config.yaml
arch: "unet"
model: "class-conditioned spectrogram diffusion model"
dataset: "synthesised sound scenes: up to three everyday sounds over a background"
train_examples: 26041
n_mels: 64
hop_length: 160
input: "log_mel"
spec_augment: false
win_length: 400
conditioning: "class"
objective: "epsilon"
cond_dim: 256
targets: ["number of sounds"]
num_classes: 3
cond_dropout: 0.2
norm: "groupnorm"
activation: "silu"
weight_standardization: true
pixel_unshuffle: 2
widths: [64, 128, 128]
blocks_per_level: 1
scale_shift_norm: false
attention: true
upsampling: "pixel_shuffle"
init: "xavier_uniform"
residual_init: "zero_last"
optimizer: "adamw"
lr: 0.0029
beta1: 0.9
beta2: 0.999
eps: 1e-08
grad_clip: 1.0
steps: 18600
batch_size: 128
epochs: 91.4
lr_schedule: "cosine"
final_lr_fraction: 0.05
warmup_steps: 930
weight_decay: 0.06
Rows from block 6 of a small class-conditioned spectrogram diffusion model, named by matrix and row number. Rows with one number belong to one channel. Each number is 200 + 20 x the weight over its row's rms, rounded and kept within 0 to 999. All counts start at 0. After the name is the row's rms in percent of the matrix's.
After each channel's rows are labels from the 100 clips, of 14976 (inputs lightly noised), where the channel reaches its highest value: "peak on" is the class under the peak. Only what is clearly more common there than usual is listed. The data: synthesised sound scenes: up to three everyday sounds over a background. In brackets: how many of the 100.
# convs0: first 3x3 conv (model.decb.0.0.convs.0.weight, 128x256x3x3, standardized in use, each kernel summed), inputs 0-63
# convs1: second 3x3 conv (model.decb.0.0.convs.1.weight, 128x128x3x3, standardized in use, transposed, each kernel summed), outputs 0-63

convs0.38,101,211,167,211,187,199,209,230,248,189,193,166,160,226,179,193,199,170,201,197,218,206,244,205,175,187,223,268,201,223,210,189,194,213,188,219,212,215,214,218,247,233,226,258,189,204,212,215,170,194,192,184,196,233,201,216,219,235,219,173,233,172,187,190,224
convs1.38,114,154,219,206,212,205,177,215,229,212,221,212,237,180,224,194,190,189,231,197,209,191,185,204,186,229,200,201,222,191,203,202,189,233,167,239,207,234,226,183,169,156,215,215,186,259,180,203,217,221,170,199,186,191,233,189,219,224,199,209,207,199,213,206,168
peak on: barking (67)

convs0.44,096,179,224,217,219,195,214,194,190,202,218,211,175,196,197,182,208,172,176,194,212,172,213,210,206,214,210,214,136,188,149,233,164,226,200,195,222,212,190,202,218,230,191,162,185,219,186,194,208,170,206,209,178,215,195,173,171,234,182,258,180,137,206,200,123
convs1.44,106,190,196,218,248,206,200,177,209,152,225,192,188,190,210,217,183,194,204,188,218,191,219,183,198,200,189,196,226,198,184,235,187,206,198,242,203,222,224,198,169,193,215,204,206,203,210,161,193,193,186,209,186,213,185,194,206,242,217,207,217,142,189,186,194
peak on: water drop (69)

convs0.57,118,196,162,190,168,197,227,197,175,179,191,192,208,202,174,209,201,236,224,208,223,212,224,224,177,198,172,193,195,206,228,204,212,215,192,177,186,189,219,172,188,204,242,204,182,172,212,199,159,187,219,227,213,182,200,209,176,209,157,180,195,222,195,164,237
convs1.57,119,183,239,193,183,159,220,178,211,216,203,237,154,208,199,217,184,204,210,223,218,193,246,208,195,176,200,189,205,179,216,201,210,214,214,170,239,210,195,185,200,227,223,198,231,222,196,210,208,216,169,217,206,196,212,203,173,162,196,185,189,207,194,169,183
peak on: church bell (26)

convs0.96,098,194,190,221,206,214,175,142,215,183,221,195,209,203,194,216,216,195,171,209,162,202,204,199,201,202,180,221,208,192,178,175,192,217,201,212,199,191,196,185,205,165,210,186,175,200,219,201,168,180,188,200,189,228,180,218,233,223,197,276,221,221,206,206,200
convs1.96,091,228,207,211,227,208,199,194,197,211,191,191,177,213,175,183,189,193,222,210,177,189,162,194,189,184,222,194,195,221,169,194,199,176,197,194,208,209,209,186,170,206,194,194,214,197,205,155,188,215,189,171,222,197,189,199,172,248,222,174,225,182,196,264,214
peak on: fly buzzing (68); mooing (32)

convs0.66,092,177,189,178,207,208,229,222,185,164,158,180,207,235,199,190,219,274,207,206,160,213,219,184,211,214,209,203,213,188,172,202,227,218,209,208,176,199,195,169,243,181,214,197,186,201,204,199,166,177,213,192,190,214,176,197,191,229,167,205,169,257,170,210,166
convs1.66,087,195,192,216,183,175,215,183,250,229,199,216,193,164,221,193,191,203,204,181,213,211,201,174,195,200,193,188,195,156,206,205,203,217,214,185,201,197,202,224,198,210,192,227,168,240,183,148,193,155,196,206,194,194,251,189,192,179,207,239,224,221,232,218,188
peak on: howling (39); meowing (27)

convs0.87,110,211,186,205,185,194,202,190,233,232,213,215,161,198,209,191,209,159,202,186,181,183,202,195,197,219,201,211,172,207,193,225,182,217,227,219,226,198,207,245,228,181,223,184,199,143,213,219,149,199,190,166,192,172,206,240,210,246,229,167,181,165,214,209,179
convs1.87,110,223,222,213,176,233,174,211,211,196,169,174,194,180,198,214,193,223,203,165,188,216,177,222,227,210,258,177,195,226,203,201,168,188,207,190,220,191,227,201,196,191,212,213,235,207,187,285,194,215,202,186,220,200,181,187,225,200,182,171,206,197,180,217,205
peak on: snoring (87)

convs0.101,095,198,210,191,201,212,214,203,195,191,205,239,193,228,221,216,218,229,188,205,201,206,208,195,194,231,196,179,157,203,204,147,189,191,229,210,178,155,207,192,203,210,190,185,210,210,190,202,211,191,201,185,201,192,199,185,207,197,187,218,197,180,203,142,201
convs1.101,088,250,202,162,180,169,222,197,205,178,189,192,184,201,189,212,180,201,186,180,199,171,193,198,177,188,176,219,210,199,202,179,201,205,203,151,221,215,183,229,206,204,219,210,186,170,192,204,198,201,207,194,204,228,190,213,163,204,218,196,169,206,193,246,174
peak on: meowing (59)

convs0.127,105,230,155,179,177,193,199,184,208,192,202,149,219,209,207,240,193,119,214,210,187,225,205,197,183,188,207,174,232,198,204,219,196,242,223,175,207,200,207,186,193,124,202,194,209,190,203,196,195,258,194,184,159,203,192,203,232,191,211,140,214,172,208,214,186
convs1.127,091,230,228,180,221,220,208,177,228,211,209,198,166,168,213,186,179,199,185,243,222,226,208,237,226,204,204,205,200,221,224,168,186,194,207,221,173,236,209,205,205,184,185,184,188,227,179,213,217,205,225,180,195,183,231,226,194,217,216,216,187,224,193,159,192
peak on: siren (31)

convs0.32,108,203,196,214,212,203,221,183,168,199,233,173,198,204,206,200,205,197,177,196,203,203,208,214,192,227,198,215,166,195,199,223,166,240,202,182,179,236,233,220,189,168,220,171,208,176,237,198,169,180,202,233,223,201,202,223,194,220,209,255,201,181,174,207,201
convs1.32,096,203,227,207,207,184,190,221,240,211,167,187,204,189,198,194,171,184,194,198,204,201,204,210,205,237,213,219,179,215,198,206,226,184,201,209,220,199,205,186,225,234,180,202,227,200,211,227,196,169,235,227,190,223,221,193,174,206,218,208,170,179,190,197,183
peak on: mooing (30)

convs0.85,107,202,215,209,194,202,164,178,188,248,216,165,226,172,216,231,186,200,158,199,212,190,203,214,210,197,187,177,182,198,210,169,191,201,167,175,231,208,219,221,193,204,192,163,195,194,211,185,178,209,213,227,189,219,215,190,164,225,208,188,180,172,183,207,203
convs1.85,082,241,181,208,206,198,209,180,212,183,216,176,213,209,188,174,226,234,170,185,221,218,220,224,215,212,240,198,188,219,176,164,205,202,219,210,197,243,208,166,194,214,215,189,193,176,215,177,230,201,191,185,245,181,180,186,193,219,193,209,181,193,182,198,209
peak on: mooing (32)

convs0.95,094,245,192,188,217,175,225,190,213,191,204,218,212,211,184,212,246,206,209,212,240,172,221,209,213,222,189,194,203,216,213,180,174,262,222,194,202,202,201,188,195,202,185,250,202,198,182,207,220,154,191,180,155,213,193,179,210,216,227,179,205,210,186,208,230
convs1.95,109,198,230,212,191,194,173,188,162,162,201,183,237,206,210,168,188,205,187,235,182,201,225,201,206,195,178,172,178,234,209,177,187,218,196,191,225,190,245,189,204,205,218,193,192,179,155,230,225,213,206,200,147,191,161,185,253,207,211,197,212,203,206,191,209
peak on: barking (36)

convs0.12,133,183,198,225,134,217,223,190,205,172,174,221,197,169,161,206,185,224,187,189,255,201,228,191,169,214,231,226,218,204,220,183,236,181,205,173,246,173,217,177,200,210,226,196,201,181,228,202,150,202,189,223,187,199,209,204,212,195,176,170,183,217,181,173,249
convs1.12,140,204,232,213,194,168,206,205,190,195,190,202,215,181,214,186,199,172,206,232,195,193,207,191,183,205,210,212,197,194,212,193,196,223,187,204,201,233,164,165,209,188,236,216,217,172,176,229,217,197,172,203,173,189,233,174,186,205,163,213,226,186,194,216,177
peak on: phone ringing (57)

convs0.20,107,220,204,186,222,200,217,205,196,186,182,183,189,218,195,197,192,171,216,216,165,199,212,170,209,179,195,188,210,202,179,175,180,159,210,185,203,204,236,199,207,196,212,222,207,179,188,198,218,189,212,195,225,218,87,170,230,220,177,199,177,193,183,219,211
convs1.20,101,166,175,220,218,183,221,186,207,178,226,212,178,226,229,170,212,190,179,196,224,184,234,212,200,176,219,216,211,185,183,198,217,178,165,214,216,172,194,227,179,181,164,195,182,198,235,213,210,199,188,237,280,183,198,190,215,182,197,209,189,183,200,180,189
peak on: laser zap (92)

convs0.7,099,206,183,206,211,217,173,209,203,194,223,230,158,207,197,223,185,167,230,129,187,179,200,199,197,214,204,208,180,188,192,221,217,188,195,204,271,229,185,195,206,212,205,209,194,189,173,195,181,225,57,188,200,209,187,171,233,198,188,245,191,223,201,214,184
convs1.7,078,211,270,185,201,203,211,199,236,217,181,210,200,166,191,188,179,205,192,216,212,189,202,193,203,183,209,192,217,237,210,184,176,222,149,184,209,198,180,204,216,165,222,209,218,191,180,217,196,179,205,194,210,203,209,241,195,216,227,195,238,215,225,203,188
peak on: meowing (29)

convs0.22,101,219,174,145,202,191,165,125,207,190,204,193,227,203,187,227,268,228,191,217,219,188,203,191,194,195,210,177,216,206,203,165,219,194,167,203,210,183,181,189,189,216,208,185,220,213,215,205,224,215,193,190,227,207,196,214,214,168,251,213,202,230,214,211,176
convs1.22,141,211,231,202,193,212,204,230,190,194,200,211,225,193,196,225,180,192,219,205,181,181,182,214,195,218,207,232,167,188,160,188,244,170,207,204,213,192,185,212,135,177,184,223,214,197,185,211,191,209,184,202,228,202,201,187,201,174,152,209,232,182,202,192,206
peak on: laughter (40)

convs0.100,095,177,166,187,207,223,205,206,182,237,217,198,191,284,198,166,206,160,220,213,199,224,184,167,199,192,189,218,193,192,191,190,191,236,197,187,173,176,207,197,219,179,185,212,192,182,158,194,202,199,198,212,155,268,196,237,221,202,198,190,201,161,226,126,207
convs1.100,076,229,200,208,216,143,205,230,174,207,187,200,178,209,198,182,178,212,194,167,213,219,216,203,232,246,208,184,241,233,209,198,236,185,205,203,191,211,209,190,192,185,182,179,190,193,210,197,149,208,214,183,212,214,202,194,216,236,183,185,192,211,185,204,194
peak on: howling (42); meowing (27)

convs0.56,092,208,205,194,225,216,192,179,132,219,202,213,194,266,213,178,173,222,249,202,190,243,208,208,221,222,193,227,208,188,198,193,230,227,222,203,169,199,198,196,235,225,168,199,196,170,156,195,189,201,141,188,111,190,183,223,257,189,211,213,190,208,204,225,177
convs1.56,057,166,203,198,240,202,229,224,196,212,223,207,196,210,207,201,191,183,192,197,216,165,213,222,239,182,175,210,201,198,180,207,244,178,179,235,189,227,194,180,189,176,188,206,170,200,188,145,211,185,214,196,179,216,202,188,178,193,255,221,215,226,184,208,217
peak on: crying baby (35)

convs0.98,103,259,174,155,213,191,203,184,183,227,188,197,204,201,202,215,227,194,136,196,181,192,203,225,220,217,205,219,142,193,185,236,168,218,204,196,227,214,188,228,179,184,214,201,216,229,184,201,206,205,209,211,202,186,189,198,164,225,224,229,191,199,184,206,188
convs1.98,101,187,233,205,221,172,195,196,246,173,209,191,199,212,190,202,185,201,215,234,216,202,232,208,200,178,204,186,200,247,187,206,178,160,208,221,225,176,204,192,165,223,183,190,175,228,207,245,212,181,206,223,233,169,221,194,183,183,193,204,222,207,206,190,195
peak on: laser zap (76)

convs0.43,090,159,155,153,218,199,150,201,242,217,235,207,185,203,187,206,204,225,236,194,179,254,227,230,189,189,172,182,216,201,213,185,212,234,215,199,154,184,181,184,241,174,215,169,208,171,195,211,195,173,166,189,159,194,202,212,170,224,221,180,174,262,217,203,198
convs1.43,105,182,184,179,194,245,203,223,193,190,227,220,179,194,155,175,215,235,227,214,203,203,192,214,207,223,200,180,207,185,160,200,206,210,244,202,184,164,181,221,217,191,168,218,247,219,209,203,188,205,221,180,217,223,209,202,205,190,185,209,180,222,226,194,206
peak on: laser zap (43)

convs0.14,102,204,217,200,196,204,187,69,209,206,193,183,219,179,198,212,201,182,13,221,204,183,217,209,198,199,189,222,164,193,207,206,213,230,215,205,197,181,202,209,204,195,187,195,212,191,193,188,202,192,184,202,169,213,169,204,170,187,199,200,200,244,187,209,190
convs1.14,090,217,209,209,187,192,225,220,195,173,228,186,196,208,174,241,225,188,202,185,173,192,197,216,228,209,183,225,191,215,195,192,186,214,204,199,203,178,192,217,210,221,215,226,190,183,236,221,151,201,212,207,184,196,197,168,223,186,209,227,223,198,163,185,181
peak on: spray hiss (69)

convs0.21,096,206,192,202,220,218,207,193,210,233,196,196,196,244,196,183,189,201,216,198,191,204,188,164,204,215,199,199,184,195,165,226,209,230,197,200,174,155,195,178,227,199,185,213,198,197,175,195,196,195,189,209,172,153,192,206,198,207,197,187,187,226,225,281,207
convs1.21,092,213,186,200,207,156,193,209,200,169,195,195,180,179,171,183,160,186,173,156,206,201,224,216,163,206,180,176,238,211,194,197,178,207,178,203,208,219,185,211,176,179,210,224,203,177,217,190,168,214,220,228,183,222,214,203,213,189,183,219,144,192,195,215,181
peak on: crying baby (31); meowing (26)

convs0.11,097,206,207,205,196,216,181,211,264,196,187,183,177,185,242,179,181,204,190,191,179,206,188,225,217,186,194,193,215,199,222,199,141,221,217,215,199,259,174,191,195,176,188,255,193,204,138,192,173,198,201,176,196,201,200,200,194,217,205,201,208,206,181,195,181
convs1.11,096,210,206,235,233,225,173,187,182,183,196,186,180,211,223,194,211,218,183,183,192,212,235,176,183,156,206,214,217,178,175,193,181,188,218,243,209,201,229,198,198,178,214,189,181,218,176,168,181,234,187,223,205,239,189,191,194,170,224,181,201,241,236,206,181
peak on: meowing (38); howling (30)

convs0.114,106,200,215,200,183,213,209,210,179,190,184,191,197,191,178,199,212,192,189,200,206,178,206,212,199,98,194,190,214,196,243,164,175,202,185,212,211,239,201,223,231,204,196,204,196,198,183,200,210,198,195,182,203,215,199,207,211,221,197,219,206,173,199,184,212
convs1.114,100,192,165,219,211,210,194,175,212,206,200,257,226,219,174,213,221,214,244,202,223,211,198,201,219,231,202,215,189,224,205,179,221,205,191,182,181,188,210,187,240,210,181,192,232,198,227,219,228,181,202,193,202,191,203,168,243,215,210,194,241,181,211,185,227
peak on: meowing (70)

convs0.89,107,216,183,200,188,197,199,202,171,173,214,217,152,219,182,195,211,212,205,187,212,237,182,193,175,204,209,194,128,207,168,201,159,234,198,215,199,198,209,200,198,165,205,206,213,204,217,201,215,187,183,213,199,211,223,200,192,208,193,231,207,184,222,193,205
convs1.89,098,261,171,181,222,204,188,207,214,222,171,200,217,168,212,176,171,203,196,197,215,227,166,188,202,200,217,196,191,203,182,131,187,174,189,221,181,192,193,203,233,180,232,196,199,208,186,202,206,186,202,176,227,196,192,206,218,193,204,208,212,212,239,221,204
peak on: doorbell (44)

convs0.105,121,196,184,216,218,206,194,234,205,209,226,176,148,227,203,239,175,162,243,164,195,200,206,223,189,192,200,211,206,197,198,201,224,209,192,191,233,203,170,197,216,192,212,203,194,193,190,194,188,216,147,189,181,186,191,197,294,207,126,217,196,207,198,216,216
convs1.105,076,210,196,208,211,192,193,196,197,232,175,195,184,184,203,184,222,207,191,230,171,176,225,172,200,191,186,192,180,213,206,221,211,179,204,198,199,196,198,167,206,217,184,201,171,218,167,189,191,198,192,218,211,195,203,184,195,206,184,199,195,166,256,227,173
peak on: coin spinning (38)

convs0.67,107,202,230,221,221,197,202,215,180,168,184,200,185,125,207,226,167,196,233,186,238,162,203,226,201,200,187,191,215,205,163,192,213,187,237,196,225,184,234,219,245,243,184,205,213,201,175,202,217,223,220,107,174,212,201,181,222,198,191,207,190,213,204,166,192
convs1.67,083,215,210,182,294,221,190,175,207,170,194,192,225,208,195,221,193,219,216,152,222,204,199,253,198,208,201,203,200,225,196,193,216,192,187,205,215,238,228,193,182,180,210,181,226,213,232,183,207,192,202,238,189,208,196,178,195,165,189,200,195,176,206,186,256
peak on: phone ringing (44)

convs0.61,093,203,178,190,191,202,221,243,158,210,221,177,233,129,202,196,156,185,197,204,221,204,194,193,201,211,218,184,183,203,187,172,178,224,208,205,180,227,172,213,207,195,216,198,190,196,191,213,187,236,217,235,195,177,177,182,229,196,207,249,165,204,218,188,227
convs1.61,077,155,187,202,165,192,177,184,165,196,218,209,198,214,197,189,215,200,198,229,208,202,237,199,237,201,215,194,184,211,207,201,232,182,226,153,233,211,164,215,203,203,166,183,231,200,236,213,177,215,207,201,217,218,210,201,166,204,201,229,204,217,190,180,210
peak on: phone ringing (66)

convs0.27,094,189,226,246,222,205,214,206,203,192,183,134,164,195,218,188,212,212,236,201,181,194,222,213,209,227,169,166,225,193,218,139,212,210,191,195,207,212,212,213,209,224,205,214,190,130,198,198,171,188,162,172,224,210,196,157,242,188,170,164,208,238,195,208,210
convs1.27,095,179,214,167,216,192,204,210,206,194,225,179,213,186,208,186,189,174,243,181,166,234,187,190,201,211,192,194,146,202,179,213,221,166,190,154,154,218,182,192,149,201,169,183,158,188,199,249,167,198,212,208,187,215,216,192,216,233,207,216,184,214,231,216,159
peak on: siren (30)

convs0.53,096,221,187,186,185,175,122,212,202,240,187,218,215,233,171,203,208,161,187,189,177,233,189,175,184,196,188,187,244,197,203,215,123,226,190,201,194,199,171,219,217,172,197,216,196,220,215,205,199,162,219,218,185,207,200,206,205,228,214,179,217,208,209,188,199
convs1.53,116,173,162,181,212,210,194,218,146,208,197,196,173,191,170,197,196,222,198,220,213,189,205,213,225,216,209,204,214,206,199,218,208,207,180,191,202,186,185,214,193,216,167,176,203,154,231,220,199,197,197,194,199,191,185,196,215,200,208,193,177,176,229,199,237
peak on: laughter (30)

convs0.64,115,206,210,197,211,181,182,171,231,231,209,181,145,221,163,199,211,230,213,175,204,179,212,221,193,209,225,218,199,202,219,161,226,255,207,223,211,178,206,190,195,207,215,185,189,174,155,211,200,200,187,151,161,195,215,212,192,225,189,185,192,254,217,168,220
convs1.64,119,232,166,155,247,196,225,191,208,185,220,192,181,229,208,198,195,213,172,207,193,215,176,183,202,193,221,226,170,212,182,175,169,189,208,190,200,228,223,209,194,147,219,193,200,201,187,212,210,213,186,182,221,192,183,208,187,190,177,188,203,211,228,174,234
peak on: knocking (30); footsteps (29)

convs0.25,091,192,185,212,112,205,221,200,208,224,213,185,207,175,216,267,175,185,236,191,207,213,177,252,149,226,213,185,219,189,179,188,179,234,183,189,173,195,170,210,218,212,206,178,188,201,194,199,188,214,217,152,198,198,207,196,170,254,194,171,219,193,183,221,196
convs1.25,089,177,217,247,207,190,201,177,200,240,190,187,232,223,202,219,202,184,204,213,204,197,190,174,210,176,212,188,222,201,234,201,204,200,198,234,202,217,187,177,231,197,232,214,250,210,238,170,194,245,193,210,187,214,202,165,197,179,223,205,213,215,158,206,224
peak on: crying baby (27)

convs0.58,104,145,136,195,227,207,186,176,214,241,204,190,225,220,210,238,224,234,209,223,189,218,208,206,179,205,190,193,181,191,190,195,196,198,197,188,177,197,211,178,205,184,177,187,207,199,212,196,187,272,164,204,201,190,176,175,206,225,244,215,214,265,203,210,183
convs1.58,068,198,209,214,186,219,231,187,208,173,194,193,200,221,218,243,209,200,224,182,189,184,189,195,174,178,219,198,175,196,177,210,196,218,175,180,219,193,218,203,202,236,244,225,156,181,211,218,202,164,178,212,205,193,181,200,220,178,194,174,218,192,220,180,171
peak on: crying baby (26)

convs0.76,097,237,184,183,206,232,211,187,217,247,214,209,217,115,197,196,211,196,205,206,201,187,200,217,207,184,202,210,205,202,206,172,195,162,196,230,218,189,145,176,195,182,231,202,206,206,175,187,208,206,207,105,191,178,203,226,178,215,215,189,190,185,204,184,181
convs1.76,082,207,162,168,194,225,200,240,191,204,192,204,211,208,186,235,220,206,199,175,186,185,158,146,203,214,198,193,200,184,199,197,174,243,232,189,160,215,211,128,209,209,211,217,227,186,181,186,199,232,192,152,190,210,219,206,218,189,210,219,199,209,219,193,191
peak on: crying baby (43); siren (39)

convs0.1,091,201,216,201,195,217,179,209,265,207,193,195,173,177,256,181,175,215,182,187,176,218,193,220,217,184,200,198,193,202,207,203,151,245,211,210,194,263,201,191,200,182,190,245,184,191,153,193,164,186,205,166,197,190,196,192,180,209,208,189,206,199,177,219,180
convs1.1,110,200,187,178,227,194,210,194,223,199,212,234,197,237,193,204,200,211,221,191,208,192,195,273,215,233,207,209,185,209,211,195,175,207,202,209,171,177,214,190,206,221,195,178,228,214,212,193,225,176,191,167,162,148,194,179,221,188,193,210,220,175,215,196,201
peak on: meowing (34); siren (34)

convs0.79,090,212,199,206,161,208,217,219,262,179,132,205,178,247,198,188,197,153,229,193,170,180,197,170,206,170,192,193,159,199,218,176,190,197,201,211,217,224,184,219,218,230,183,218,196,196,124,198,235,178,195,158,206,227,204,200,224,229,208,179,199,184,190,189,137
convs1.79,068,216,196,185,235,227,202,215,220,198,195,224,188,174,175,177,180,213,225,157,180,219,216,181,192,206,207,213,215,219,177,223,204,198,192,224,178,231,193,202,201,166,192,232,203,184,193,162,214,156,178,213,193,192,244,193,178,188,193,225,168,197,191,186,208
peak on: phone ringing (41); siren (33)

convs0.107,095,217,213,191,220,206,176,163,178,215,165,226,191,224,170,236,180,224,196,198,221,177,201,227,202,214,194,195,171,206,186,156,194,199,216,184,183,212,220,174,172,212,191,202,206,192,170,202,203,174,208,177,191,216,193,197,214,186,201,230,197,183,192,193,180
convs1.107,103,193,217,206,251,179,229,223,196,210,188,201,186,209,193,155,201,226,208,160,242,203,169,182,197,185,141,204,192,213,212,177,172,190,212,203,205,198,213,222,228,198,191,199,213,200,177,210,194,225,179,198,203,178,191,202,182,208,200,205,212,206,230,187,209
peak on: siren (43); meowing (36)

convs0.93,086,204,229,222,258,198,239,203,172,167,184,201,219,134,194,232,180,219,161,211,207,157,191,174,195,192,206,215,180,203,203,184,215,201,192,192,193,193,126,192,237,228,221,185,206,188,124,193,200,205,204,199,173,187,201,194,158,230,203,220,177,194,231,193,194
convs1.93,074,173,204,186,219,194,220,224,197,185,230,183,212,204,204,236,197,203,171,192,174,191,220,228,210,194,193,198,200,161,200,209,209,173,162,206,178,216,179,192,195,209,183,226,206,178,189,170,183,203,192,241,201,176,198,186,174,212,225,192,206,207,175,202,198
peak on: doorbell (29)

convs0.74,100,173,192,174,197,190,160,221,192,169,178,232,179,219,192,194,175,212,202,186,264,207,200,205,206,206,205,202,250,217,176,207,239,217,183,175,213,181,160,180,192,223,208,158,177,198,233,199,191,180,203,225,228,205,219,182,210,193,191,210,200,252,178,194,217
convs1.74,108,192,176,177,235,216,188,191,193,179,200,191,189,187,215,189,198,248,213,209,211,205,176,217,187,183,179,197,221,214,207,175,199,201,194,228,226,191,209,225,208,183,150,206,222,183,212,207,201,176,209,187,164,207,226,209,158,219,229,188,176,175,241,225,190
peak on: knocking (37); ball bouncing (29)

convs0.108,094,207,189,240,168,211,215,203,208,218,172,257,206,234,189,230,211,245,220,215,238,219,202,170,182,216,216,222,209,183,216,156,182,218,188,182,201,186,198,213,171,185,183,197,184,215,215,198,196,205,203,192,186,170,174,201,229,241,197,226,212,188,214,169,247
convs1.108,121,204,202,204,196,189,205,192,191,175,201,194,210,183,208,160,215,217,235,249,192,189,167,206,185,207,199,221,203,213,194,196,205,199,195,207,213,179,171,154,210,188,172,189,198,135,172,204,192,222,219,203,187,189,204,179,209,187,204,194,210,181,215,219,204
peak on: knocking (46)

convs0.104,112,246,202,207,185,200,206,193,229,177,179,196,191,224,216,189,206,184,181,203,204,196,197,182,209,216,197,193,195,197,202,226,178,229,213,204,178,211,184,206,194,210,213,236,204,202,209,199,197,197,195,178,228,183,191,202,221,176,220,226,190,133,199,223,191
convs1.104,101,208,211,201,215,181,197,203,186,223,186,174,227,185,215,230,226,210,195,189,182,172,183,207,180,170,205,193,225,203,210,224,215,235,208,233,230,176,239,193,228,210,209,175,173,169,192,213,185,188,195,204,182,197,186,205,191,185,192,175,190,172,166,260,230
peak on: crying baby (75)

convs0.35,102,226,208,182,194,216,180,192,220,191,201,228,190,181,200,193,207,208,199,201,194,196,209,237,202,211,202,189,229,200,202,152,199,231,208,195,205,247,191,185,206,186,200,227,174,212,153,207,184,174,195,166,194,228,180,185,188,233,202,198,197,213,169,182,203
convs1.35,090,171,188,212,232,194,211,190,158,192,202,181,223,221,190,220,205,210,184,185,196,173,202,166,160,204,202,191,223,208,213,197,219,177,208,154,224,203,164,173,199,202,193,224,237,161,169,186,214,236,212,197,205,207,176,191,202,209,166,228,187,181,195,174,155
peak on: laser zap (28)

convs0.48,086,214,189,177,187,221,182,216,185,202,226,204,193,211,199,178,225,197,192,172,208,222,204,177,215,156,186,179,229,187,240,146,150,272,170,220,178,241,197,225,145,215,183,200,176,197,185,194,188,169,202,218,178,210,174,163,220,195,200,208,200,184,190,212,213
convs1.48,102,176,164,217,236,192,199,206,190,185,191,225,188,211,189,214,199,241,183,191,206,176,205,191,231,225,206,214,215,205,190,205,251,204,189,198,225,191,151,210,195,203,170,199,243,154,220,186,187,205,181,197,195,171,219,193,206,174,163,224,200,181,201,174,201
peak on: meowing (43); siren (31)

convs0.55,111,198,218,202,196,206,194,205,149,193,205,189,207,214,216,194,208,189,207,215,200,205,215,206,199,208,189,200,196,198,224,179,191,195,192,202,211,177,220,229,213,198,196,196,201,195,198,193,230,212,195,193,199,256,199,207,211,208,198,214,202,203,195,100,225
convs1.55,111,206,168,161,183,167,147,184,182,235,200,153,190,210,200,212,191,213,171,190,184,210,222,209,229,185,194,197,225,168,187,202,178,190,192,181,210,206,173,187,183,197,217,198,199,195,183,179,160,193,191,231,211,236,172,214,189,195,197,194,165,209,181,202,184
peak on: meowing (68)

convs0.78,106,220,199,211,192,203,192,189,207,187,219,197,207,154,168,182,222,144,194,224,211,168,204,235,204,199,198,186,161,200,257,125,197,185,204,200,243,208,174,163,195,144,196,187,189,207,220,213,184,203,191,143,201,190,195,198,227,179,203,237,202,252,199,186,202
convs1.78,099,213,170,222,212,242,178,187,202,239,211,199,208,197,176,207,197,200,179,169,211,168,200,173,209,234,205,180,174,185,196,175,201,193,211,193,176,211,187,172,229,237,203,182,201,213,205,195,207,191,191,163,229,239,175,197,249,218,207,188,177,226,200,191,225
peak on: crying baby (63); meowing (30)

convs0.109,087,177,234,211,180,207,181,162,214,188,191,182,198,175,203,196,229,183,159,205,202,192,205,225,172,211,170,175,182,188,188,185,159,225,207,144,229,185,231,220,212,148,232,267,154,187,204,160,140,183,193,191,178,208,184,227,205,228,213,241,173,239,170,189,199
convs1.109,119,178,195,193,194,189,207,174,189,239,170,177,198,165,256,237,212,209,216,193,181,194,163,198,203,210,234,219,186,175,191,211,201,221,221,178,228,215,198,182,200,194,207,200,173,207,191,196,213,185,172,217,206,210,175,218,220,220,199,186,218,195,196,207,156
peak on: fly buzzing (28)